A small masked image model, trained from scratch: encoder width 192, 13800 steps.
Rows from block 2 of the decoder of a small masked image model, named by matrix and row number. Rows with one number belong to one neuron. Each number is 500 + 25 x the weight over its row's rms, rounded and kept within 0 to 999. All counts start at 0. Numbers have three digits each.
After each neuron's rows are labels from the 100 images, of 14976, where the neuron reaches its largest size: "strongest on" is what is common among them. Only what is clearly more common there than usual is listed. The data: gratings and oriented noise at many angles and scales. In brackets: how many of the 100.
# gate: MLP gate (decoder.2.mlp.gate.weight, 384x128), inputs 64-127
# fc1: MLP up (decoder.2.mlp.fc1.weight, 384x128), inputs 64-127
# fc2: MLP down (decoder.2.mlp.fc2.weight, 128x384, transposed), outputs 64-127

gate.195:502459492516496506460455491481542486496502490536473507459513521448480460506464519523485526460503502510505459456530492527470490495510482464494455502505486491528473494492503488466463535497494461
fc1.195:481462484448512510514492504480540497511527482539529530454501504461507464506484489496498528504534486500495477449489516485479512515481514526473492492553480510522535504504510448486491494519503466
fc2.195:481474467520511538534503495497538525443503483549518458492531498510525513524507526483517527456521506505508475433481494535451471480432492528511522484521542515543499474507473472510476530502470459
strongest on: very fine (48); square grating (44); stripes at 45 degrees (25)

gate.101:533499552541491511463522489506478512535519469527483505505511492488467456472529484492448484522520512489474509471505481535479487483563498496527469482499480477499517488488481519506503500515492482
fc1.101:503463447467506555508458536487528491490479509489500500506520510496498512484497527524540514494510494514519493467486491480490488507467516469490469474505499503496472494455469473469518503473483457
fc2.101:486466512543502501478518559505532501511543494559534466485557516504469475494507540511527480508497452513477481457525525490500460529477509519510471504509485525488511489465481498503464515538502468
strongest on: very fine (65); square grating (49)

gate.210:517457488478483516489463514494493514504477479534503530456531502437492476505459533497504513486512531494501509486492477519507475537493480495470453453502510472493496473502486499485474534480473441
fc1.210:487513498540477477553573533527494510468504498479488481504510493474520500528485483477484518517493476513482494530479507489501512489545471470534533496505504464511457523507477522501516503518537529
fc2.210:535513532472501464508541469497467481542509531510493481569517469497507465504517497483534469478472483543483521546466453525506530527532506473510533520516506508510514520501472502488555505522492513
strongest on: square grating (46)

gate.163:508477530555496483479489473518469530498501461495500499504496524473482437464527477482445506501518509521513517526490510534462478485533509462508444524523502495487471496490483526482496503510452487
fc1.163:532515542527512473473527494506474495496469481529491506528506518475518452504474531503454482511467494499508496512481518451502477485533492519545507507458506477547497506481491520494512477518469496
fc2.163:536496547516509490531501484522490468518493520481452505489527466448476464485537543518525531512501495523518475495480475486495494501523520501497534494487520480492489514514488538491503499497506544
strongest on: very fine (49)

gate.359:515503521497475528480464541482498561514518470538460527516503524477489456489472508478502499498487496512522513519508471524491505505512484443498466474468473452503507513520470515516508510509481466
fc1.359:475505526495488498519550487514492508491531543520515520506484459535454477527508476542523495462510457484510462500526487516501538468495489456496538513484532503485533542499525513489538463508538519
fc2.359:477502529515490519453494506509504476496468497479532495512518522480524524527477478502505484520513503466534494500492533530456516522520478493451488498477514493532489452496543498509516540535528486
strongest on: coloured (100); very coarse (72); filtered noise (61)

gate.4:536519533542517485538479526512448540534461480478498505517531473474455476470489490463443507486515520520526510497504444501485476457563520455521485499510519468490498498486483524499495524506512508
fc1.4:454490489471544503539494538509523501551503513475484477502512478507485539486496507485505515432503504476540505510508449504499498508495487470464501507475516500491495499471502466458491578526539502
fc2.4:493485456547533480453504533518512491498541505553549507515503477516522509479492485497513473528454484528491547479511526490494518526484509506566485468497477499491536488502504510491482448511529493
strongest on: very fine (52); stripes at 45 degrees (28)

gate.66:541500538525483496479460495512492560509479469495459485469507479463500462486500508466470490510525525476485502531483490506480464472543474470493470501476520491467485471504513526493473526467482488
fc1.66:519510511524444455523530446507484473489483514483526515470506487514511480511516488494505497509536509556470481482485544464478515504562490490527557500482521524513533494503519554541481497536520542
fc2.66:500516548499491491533488508466481530505485523496486515480428486476485510512485506524502496475498524509530499532492474543486545481518497460453486472495513515494454509515489493494540516469519539
strongest on: very coarse (41); square grating (39)

gate.272:549452518510480521500494512479514505514485495524447501511535512461520496479484507476491532471522510488518514488500460525497492507505504466498497487532511459479466500478493514504514532470499455
fc1.272:506508462501501488516479478493495497490517528548515517477527484493531530459498512488472532444491522527512509504490496520462507468474485526485542491524549520514513530456503512479522477520514449
fc2.272:508539541489491468530457488497470488470477460491498535505490523510509517467505525514477541490538528496488473463523523450440544454464516545469495469495488484495497465487495496482501530515461480
strongest on: coloured (100); low contrast (69)

gate.215:506464474495541465510503516479550528520493512525521519499512493482473448517434516503505530504544496513507471451509477517527531504492492503469512484524518495518505479467496475483484551476480485
fc1.215:474521500521476524499549512524454517503484518459481482538510530508492533495555507475511427513457492477504531503493488495511468532543489478524489487476464491474494468531475496520487463470494522
fc2.215:510503498456493498494517511526472522523452509448486474517504535531513516540519460518460429503457540502504488506508507498491481526556486496520544498474485514477497513547530499481518452488509533
strongest on: very fine (60); square grating (53)

gate.157:495495484516521500471465518513517520479517506525445512476503477477501456487458494499472554473534495502504466481496496508487509519478492487477448482532494479499507507469492479449488527519496457
fc1.157:533501519521489538500515524546445503485473505519487473540521524490482533476555506485508475494488521511490537506458487516505462518493506494523520507470508478491483469529449498513487504470535550
fc2.157:490492483441485462483497486512457499527473503502459508498468459522520472482536488555515470538464534523534462497512476502502505462525465468573499494489482499488517482500476532485487490475528507
strongest on: square grating (37); dashes (36)

gate.287:527489547544498477469489501531483548519505480505494476520527474479492489497503518489471493465536488494497499501513491545461469451553490486535471493517498457479484499475481528478494529507457485
fc1.287:533512526508494498507527503529470473482495491479514516502466511509550458461539519524472468537531483536465507529488535496466513456517477508533517496496493542522513529520509507511520460503494496
fc2.287:495524513480481512555480516485494496523519456461492529496495457497495509498481509470517521501503532505521487501520526518469513489520487495430526527527522457539468460512514504513508502475528551
strongest on: very fine (62); square grating (44); stripes at 45 degrees (25)

gate.149:519480524528495484453473531475499555488501461506505482505502472456473493492489480511486489491541476484514510494518504524486514492546512491487449498512499449520471485486510509490501514511435508
fc1.149:567504502526456477473477461516483497495510475501514531465471528484513481460548447482476470548481528522481534484478528506486492481539505530533518497538478468479504488494525500480489491513461517
fc2.149:510494476491515492542522472540496499476485494503464490480478523463481492506491507531518502499523523512524511550478515475542510498487491469493488448506505447481506494516461524527484452486476524
strongest on: very fine (86); stripes at 45 degrees (42); stripes at 30 degrees (38)

gate.375:518474504525487507491467536459516529502486519520489518471529487488489434529470515502480552472530478504506464489532485521473524478476498488454489497514483497502503518465465456475499549484505477
fc1.375:471493472506512487520473510450547482478506517487499506471522482520494490495468520500524577464517494506495465452527500471489519474502480506484496524532521504505487515502539458487486498543504444
fc2.375:520468561554494481491486508442535508478495497509506494501489502466462490520484511543509532458493442512500510470497535478491525492479497495524517489496508476515506474482482488510466556521500439
strongest on: very fine (76); square grating (47)

gate.75:542513528515498507488454508506471545508494472518493504487521492424504459493493522462495515518521521502503496526507430536468463511507497494492467506520485475516499491502489521504510487511480469
fc1.75:505450477465496515492474527489500506509493490550476477533515475501474515496464508467511497490510528515534461491488471538464514537454512508478465513499493533482503504480506478503483534511545450
fc2.75:506445524493543522479527518487519533478534540533507493504507531498495499559522508514518453491503451507498542446472515480508530521505506514507520515481514533502493494460487491515483509529508472
strongest on: very fine (51); square grating (46); stripes at 30 degrees (25)

gate.369:482474504535499508483448545483517505518512518534486514473523495450508471526475522492466526476533472461526499467516501534508524486483481464465473483533516482512509486483478456505484502508491490
fc1.369:461451436452534459491481493517523504521527490512512488479481479504495486557451490470528496503471522488486477455519517497503521520465489536450509465518491524530510526508507461518508517525514497
fc2.369:532451498546529517526517533478513486500517490572533466455503550484483475521514521491467555464487518513507492501510481516536470519475486462482480488540530510485517486513526495524512536508467440
strongest on: very fine (68); square grating (43)

gate.304:503512560532518505464468521517474540533493466484488483508503476480467461500513526487455479498502526502492475518510474546448473486542501472502451473452494456496508480479471528512475509487495493
fc1.304:492474471474498489538462488466535498511468500512485489471486509468479543508511524470524517521523470513558535502496492476503506540478504494457492485503481478473482502468513483506513534525511443
fc2.304:495473518484509485491535517507542525505532486516534482502525505505520512486522478541483474504488473534454520489493531473509517548484517487503495497509515527508554508483522525505500473520503492
strongest on: very coarse (46)

gate.68:523465488544542452516450524503536515525491480495497521513520519462458464515452525519499558458544505507517490483553508512525506490501523459485480483530508480518503530488506477481455517522471506
fc1.68:542483496487500445507461499496527470522494495498518540497544491504497476528455526531495528487538501503527510456528534480546506469473511492489529506533523490534495504481505497516464481541495476
fc2.68:504478536549504496507498536462529493487527490534508446501517503464486493488500534474507511482518487495542544488493512568483510533482509506534463486554521503532529457485502492507492529515521472
strongest on: square grating (50)

gate.230:526458494507485487501490552472525527523510495531507516489528482469502472541460480485469555467502478489492491466521496499509496504503507485478485498538487490501508514462498474477517557522466477
fc1.230:484486462489520483474480496469549478517505510507548504471495521502499444520467501497513542462536468504457462473516526479485533468451506535470498525555510526527547509484549458464504501511529467
fc2.230:516467517548518497531463545471524476449507482544477521492488531472470508492454495474531539481516483461523486509513501525480473462475519492465492467543551492558505472469478430513511522507486488
strongest on: very fine (58)

gate.60:525497563529478479506481493529499562551481483489505508533519483460465463467475504498457479509504533486500491484487498513464480497530495483501491502486487478512511478506466509502467503488477510
fc1.60:517540534505465502469525464477466480487536510543522511499499499511544464491551467514484509518529501520480490493505550462468486492507488533533485503512453512526561517524542510509525472499533478
fc2.60:505473518493472536537498501478468479511519476475510513502460466475490487510509537451493505471539544492531468555489496535490530520479517488446531493486474478505460462501493481526490520473499529
strongest on: very fine (47)

gate.48:519476520551489481496459519528458524529487473516490520478539499440489462482499491471449511510502497512489484507529467527491482514524484482538497478538485479479499497492493522502487501473490483
fc1.48:427469459497532515523489511494547488503497515506499489512506484512462496549509538465526478476493490526497492481525475542509524525468486449497507506514549499472492517473487462469519526486528459
fc2.48:518454485484548491502477529519512492507542542497516498487568558555449472525502487503501492513492473472497489447484527526500505537502474493515468478509539473495493510496485471456439475518507474
strongest on: very fine (61); square grating (42); stripes at 45 degrees (28)

gate.252:553482525556463470478491510499463523498484476495472511512513496461471426474486504507454492513553524487504498519514508524508462480534494474507492505523489489514485456509501532511490467478480504
fc1.252:522541512535484499469527447492485455479527458501541517494461499526524456480498510503476527520529510541493476478504528481493505481527480518498523510497479525521537507510540535526510448523513511
fc2.252:521531543508472509514483493476476471492506481480499513492467474481499485512469480509507555445529542507547457528517462536496515500480524481438481491502521490504458498500543512500494518477541500
strongest on: very fine (65); square grating (45); stripes at 45 degrees (25)

gate.97:485511546530477539488474497475537510512492506483489508482507479481470507446526475506505512549513508527480510468462474507474516471495498496491467503463454467485521513507496516505509504504490470
fc1.97:499476481507533491532529535531498531508474509528520467518488514520498522541473495474529499487502489462497475538513478511547519528506523490489512544512474508506476505477454451507471507504493541
fc2.97:479544530492459517488507474524508444542469517520462543443487520487509529465503520533516525498491490509522502496511463459503503475530495518510496450439485513516532499491532545503512525465532480
strongest on: stripes at 0 degrees (42)

gate.109:527463535554516514503482489494470531515532467519517498456497496471474463516489488501470475493522474482518499465491472501475506500513495461512430479515487490500490463518480537503480528493469494
fc1.109:553487558516481472491485493479481516464480500500482506523464525470538490476527469539484486529530493509478501503457527503525511505537504503553520550481475491489464492522480483518496514490479538
fc2.109:551504531494512465480490464499465455534499539510473521468465482484491554521509504497476471533481516521514513515473526450502513493498511502530522496520471516517470496511513496504489527461478509
strongest on: very fine (53); stripes at 30 degrees (29); stripes at 45 degrees (25)

gate.286:520461549528490539510490510530501572502483487534464499518516523448488473468473513484467505509514512498517477504485494530492481507509501460484498481512491471492469479505480518503476523462457489
fc1.286:533513490522516500467525536521451507452502478480495489496526511476542465473498508523519480513526489528448479486526538494474493510529472516519571518520495484477536481505491521545479518515501500
fc2.286:502523505547496516563491517517456460515500502476503471522475463509501463482508459511464540500473535496525513518502495486459508501532489519466523511516476513497457503497542517472543472468539511
strongest on: coloured (100); very coarse (70); filtered noise (40)

gate.214:511467511563482514505476526530465518507482503501453522508527466478479446472513526484449494466542529475482475478479467506468475505523494486528493469503498495505470457485465531491487495491472508
fc1.214:507469472465552528535473523481503530491525521524462518474497492490493538489466501469538503459483476469490491449528495473508515513432471495454461537514495530517468522505501457489483523526523506
fc2.214:521460521520516482441532504525482518531517550539531489562517538534511496492469515480524480465492490475472524476523497521504481525498515514532510473540495489466497479487459470488464509506521464
strongest on: very fine (62); square grating (42)

gate.229:518465506519511504511473542510524530544475512504492481540527515447480506495483516499493507486506534472510474507503466559492501493504495475490488483489527461467464504468436506504487504489487498
fc1.229:525481477539552527505463515508510539545481449482516440496504484509488483487509457526498476537485477487488529496513481518466482509540510471508483484532528473491505481454447534509491528481491530
fc2.229:501486527503535447528485493506509498558481528550520453508542512474467476479497541494517498540528515543469525496522478513528524488498489517518461499524493509466570507463472545515465494515486478
strongest on: coloured (100); very coarse (72); filtered noise (38); kind: windowed patch (37)

gate.198:487465516501515534491453521498524560530496468532496500490528500420496464522469488476490514492516485475530464471480492544498498524517495464503453460492502483489459495496471525467480489466483463
fc1.198:487508513540488525481455475468530468503508525488487509481501517512516493452458486501484538528474503487495477461503471482518495505511510519472467501535505461522510468467528519473493512507493435
fc2.198:470452481502522518508470526511511480490543506541530470517517516505473501519507526531512527503522456514505500471535543526494514539431501521517473507532507506485495492475496523462479495504515484
strongest on: coloured (100); low contrast (70); very coarse (55); windowed patch (49)

gate.186:502460547517461486491470531488466533512517483547497533489500492469484449473487523500466495499524497489499486517501471531477514477552497481510461483526485452490466475461497496512492494484460471
fc1.186:443468459463523533493466478447534518506505522521493513493490507499497498480514494522504544467520472501517497503511465493497524478445513471502508473513491455514485515479516497486504504493512452
fc2.186:483482487488506505464474516504489496467513545535489475512524506544516536489476529488486506470527486468465480487535525510491526499500512538522519495508527491520530529512535470459492486535522490
strongest on: very fine (58); square grating (47)